A small masked spectrogram model, trained from scratch.
Training: 6600 steps, batches of 512.
Data: trained on single notes of 20 synthesised instruments, 78125 training examples, 43.3 epochs.
Rows from block 10 of a small masked spectrogram model, named by matrix and row number. Each number is 200 + 30 x the weight over its row's rms, rounded and kept within 0 to 999. All counts start at 0.
After each channel's rows are labels from the 100 clips, of 14848, where the channel reaches its highest value: "strongest on" is what is common among them. Only what is clearly more common there than usual is listed. The data: single notes of 20 synthesised instruments.
# sq0: squeeze pointwise conv (model.blocks.10.sq.0.weight, 52x208x1x1), inputs 104-155

sq0.49,228,203,181,191,171,212,227,213,220,223,192,202,186,168,158,171,220,224,175,159,167,228,196,199,207,222,236,185,184,218,156,180,219,212,152,165,195,184,130,155,148,232,203,239,194,172,185,234,196,173,180,195
strongest on: octave 6; vibraphone-like

sq0.4,173,213,200,220,222,153,208,192,194,177,174,259,221,221,152,212,234,156,216,215,191,196,205,219,149,159,255,176,217,180,202,197,218,196,246,195,229,204,216,195,235,243,196,249,150,237,251,218,199,202,155,187
strongest on: white noise; pink noise; clipping

sq0.35,175,226,223,218,219,114,269,223,232,216,208,205,245,237,105,212,176,106,200,178,175,128,192,222,191,217,245,230,192,196,217,207,146,147,219,194,167,241,179,146,195,247,171,167,233,272,195,202,180,260,172,199
strongest on: F

sq0.50,221,220,238,226,222,184,205,194,176,162,204,213,184,204,230,179,188,196,155,173,225,229,227,175,240,227,185,188,195,196,167,166,182,178,170,200,217,190,212,220,260,188,206,268,207,173,186,203,225,228,213,230
strongest on: F#; octave 6; note: F#6

sq0.29,189,159,133,199,191,225,175,206,206,262,194,197,250,223,181,146,191,244,161,184,141,201,182,167,235,209,173,249,182,179,199,139,174,214,149,192,163,180,200,209,162,211,159,193,202,185,151,171,218,225,232,252
strongest on: octave 3; F#; note: F#3; note: F3

sq0.2,200,138,200,215,217,179,175,140,197,206,205,226,175,260,220,188,229,231,175,202,209,219,150,143,222,206,212,226,210,155,138,165,198,194,142,206,177,244,201,221,223,218,222,193,211,212,214,142,213,248,208,226
strongest on: decaying tone

sq0.30,182,230,218,154,212,181,177,231,207,197,163,187,241,216,168,239,205,160,216,185,154,159,190,262,161,190,233,188,181,184,222,190,213,178,209,225,172,217,210,169,147,193,213,208,190,207,204,233,189,223,188,195
strongest on: octave 2; clipping; text has "clipped"

sq0.34,220,217,225,204,202,176,236,235,228,224,191,188,212,233,190,230,217,176,186,204,190,190,224,232,171,219,222,217,223,201,218,174,217,179,202,182,212,201,210,186,233,237,192,236,176,210,176,222,235,236,151,179
strongest on: clipping; text has "clipped"; octave 2

sq0.7,261,229,230,196,160,215,246,200,260,144,216,198,219,246,199,226,189,163,187,200,242,149,207,194,204,250,215,178,226,240,217,226,174,225,246,166,186,260,176,225,209,170,186,201,157,181,215,199,176,199,186,209
strongest on: vibraphone-like; octave 6

sq0.44,191,204,234,191,175,253,201,195,206,194,185,179,223,237,191,187,185,201,191,180,203,165,210,191,197,245,233,189,214,157,206,143,194,196,193,230,192,179,161,256,158,211,85,273,228,225,231,203,202,172,177,203
strongest on: mains hum; thin (high-pass)

sq0.32,185,215,221,219,98,162,209,209,236,192,189,149,198,206,236,193,165,201,252,246,240,165,176,182,171,204,181,190,284,184,213,215,204,208,213,140,153,228,128,200,177,177,256,177,197,209,174,214,240,258,213,206
strongest on: short note; G; note: G4

sq0.21,161,221,236,211,230,256,245,245,120,177,241,191,210,180,190,209,312,179,244,238,210,235,181,215,164,230,209,196,159,163,241,218,121,226,199,214,232,170,173,220,184,153,172,174,207,191,200,229,216,88,196,128
strongest on: C; octave 4; note: C4

sq0.51,256,237,216,256,257,220,238,206,184,201,244,236,135,251,186,198,202,199,231,170,216,193,210,187,236,220,206,260,203,196,227,202,181,229,213,115,261,204,194,120,237,237,163,191,151,262,225,177,137,177,189,157
strongest on: G; square lead

sq0.17,217,200,211,180,171,230,207,236,180,231,192,204,253,224,164,222,193,202,228,190,188,186,173,224,199,223,190,200,221,233,172,168,198,194,212,216,224,181,197,190,157,194,217,236,181,197,229,246,184,233,243,216
strongest on: octave 2; bass guitar-like; octave 1

sq0.26,169,195,157,215,211,223,213,180,183,226,175,175,190,156,193,203,186,203,208,242,163,184,156,187,184,182,179,234,220,183,151,215,201,176,203,161,222,192,250,194,222,188,163,190,182,149,155,194,242,209,140,207
strongest on: D#

sq0.28,194,184,204,231,196,217,244,201,174,158,148,186,194,262,170,194,239,151,211,248,192,257,228,221,161,192,180,243,202,179,169,201,185,169,249,210,217,160,229,216,252,155,194,206,219,209,135,168,113,236,129,216
strongest on: decaying tone; thin (high-pass); white noise

sq0.10,164,196,217,206,232,158,202,211,148,204,183,212,277,236,233,212,195,197,226,199,154,135,205,193,202,198,189,131,173,183,231,198,200,235,204,188,206,176,229,146,235,212,229,195,203,164,147,212,188,193,247,241
strongest on: rumble

sq0.8,207,233,180,178,184,216,234,184,222,216,185,196,171,158,201,214,227,210,182,189,194,204,212,216,183,228,183,184,192,212,209,181,212,232,173,184,219,218,202,170,192,217,224,205,227,191,237,233,204,183,208,225
strongest on: octave 2; sine tone

sq0.42,192,179,214,204,199,183,218,205,202,190,192,275,202,173,187,178,115,215,183,215,199,215,173,222,245,215,277,182,134,199,252,196,232,199,186,141,162,206,203,211,173,182,199,227,169,190,258,206,284,211,237,179
strongest on: mains hum

sq0.5,147,167,257,236,237,222,231,215,159,221,210,230,103,135,189,175,160,191,227,209,240,197,144,214,148,239,242,171,204,160,199,209,182,222,236,215,274,222,138,186,204,202,140,220,259,207,252,243,192,166,196,183
strongest on: F; note: F5; trumpet-like

sq0.48,218,179,253,260,202,176,236,204,201,177,193,255,238,185,156,258,198,178,186,231,231,198,165,195,190,198,215,160,240,155,206,212,180,206,236,128,241,214,189,130,234,244,225,211,220,267,242,196,248,234,143,184
strongest on: decaying tone; octave 3; harpsichord-like

sq0.12,228,227,250,250,220,193,232,239,252,211,155,219,176,221,191,172,169,147,225,116,184,210,213,179,181,226,249,178,245,160,204,186,246,216,240,225,144,135,195,196,123,224,117,231,185,226,201,162,256,266,226,175
strongest on: G; trumpet-like; note: G5

sq0.19,196,214,186,174,227,252,186,268,198,220,189,147,183,213,152,214,200,232,192,207,125,160,176,230,209,191,207,163,155,174,229,202,260,208,214,259,196,217,214,251,171,195,189,189,256,237,228,264,151,222,150,244
strongest on: octave 3; A#; note: A#3; pitch class: C

sq0.45,227,160,213,220,257,230,210,173,178,145,118,133,239,259,194,159,189,203,213,218,183,220,228,181,198,225,237,203,154,227,139,195,182,148,159,236,229,228,205,239,222,222,171,283,243,117,196,172,147,191,222,251
strongest on: octave 5; F; note: F5; sine tone

sq0.6,180,232,179,138,201,163,229,234,165,193,215,255,186,180,140,211,168,147,184,175,186,163,227,232,171,195,185,150,139,251,180,162,222,166,198,175,196,194,197,153,241,152,212,255,196,199,216,165,226,142,176,171
strongest on: clipping; text has "clipped"

sq0.25,231,187,217,185,112,213,215,217,230,191,225,165,202,222,208,231,172,210,239,173,190,196,214,191,213,195,139,174,265,183,196,190,201,230,235,189,221,65,272,220,152,263,195,207,177,209,225,205,185,195,224,216
strongest on: B; G; note: G5; note: B4

sq0.40,208,148,198,174,205,228,230,154,192,211,217,183,188,210,178,152,188,190,163,234,199,200,196,111,194,271,190,218,198,180,169,174,230,209,182,170,228,155,208,157,227,188,201,201,200,192,197,191,222,185,203,221
strongest on: marimba-like; organ-like

sq0.16,212,183,204,182,194,189,218,230,200,241,231,176,244,214,159,208,172,140,224,198,212,218,211,190,211,188,244,220,225,186,139,111,193,176,158,231,192,155,222,208,202,177,186,205,175,184,244,213,200,184,198,187
strongest on: octave 6; vibraphone-like; G#

sq0.39,125,184,199,194,115,213,161,171,172,181,227,219,197,219,213,224,166,208,135,199,213,198,170,209,198,207,207,170,251,190,174,160,179,213,188,131,243,204,202,185,161,217,240,186,242,190,229,205,196,203,154,262
strongest on: organ-like; D

sq0.0,189,205,234,201,246,162,233,180,217,228,179,217,215,219,222,159,160,175,183,146,186,217,167,163,175,162,187,230,149,122,205,198,264,231,124,134,161,203,133,220,185,195,208,223,154,164,177,172,156,247,201,236
strongest on: pitch class: A#; trumpet-like; note: A#4; note: G#5

sq0.11,180,235,190,161,227,201,260,197,83,231,242,202,205,145,163,191,200,187,218,185,232,249,177,199,155,213,186,233,233,202,208,172,158,241,235,226,151,107,260,170,245,215,263,214,180,211,241,179,157,183,232,218
strongest on: octave 5; octave 6; A; note: A5

sq0.36,170,188,204,229,218,230,195,184,245,167,222,253,245,208,230,222,203,207,169,170,263,166,199,198,203,178,202,210,207,179,213,195,218,207,193,295,236,249,210,316,194,239,186,186,196,217,228,212,198,198,163,203
strongest on: mains hum; clipping; text has "clipped"

sq0.37,199,234,197,193,222,208,192,243,191,168,170,237,196,184,205,239,193,198,237,201,181,175,170,250,182,211,218,245,220,182,176,183,201,179,195,246,162,237,203,217,197,192,184,221,210,205,207,175,237,192,179,210
strongest on: clipping; text has "clipped"; bass guitar-like

sq0.24,206,181,241,233,214,154,245,177,176,196,147,197,234,206,183,144,201,179,182,209,155,137,243,171,203,250,236,120,200,176,214,222,172,208,205,193,211,220,211,110,221,172,192,188,205,179,221,240,197,197,174,171
strongest on: sine tone

sq0.33,192,177,160,204,168,176,213,217,170,154,220,175,203,220,199,240,198,143,194,202,200,185,187,163,191,187,145,195,190,169,202,198,186,218,132,256,191,234,202,255,238,218,218,160,155,159,207,182,171,234,263,174
strongest on: clipping; text has "clipped"; white noise; thin (high-pass)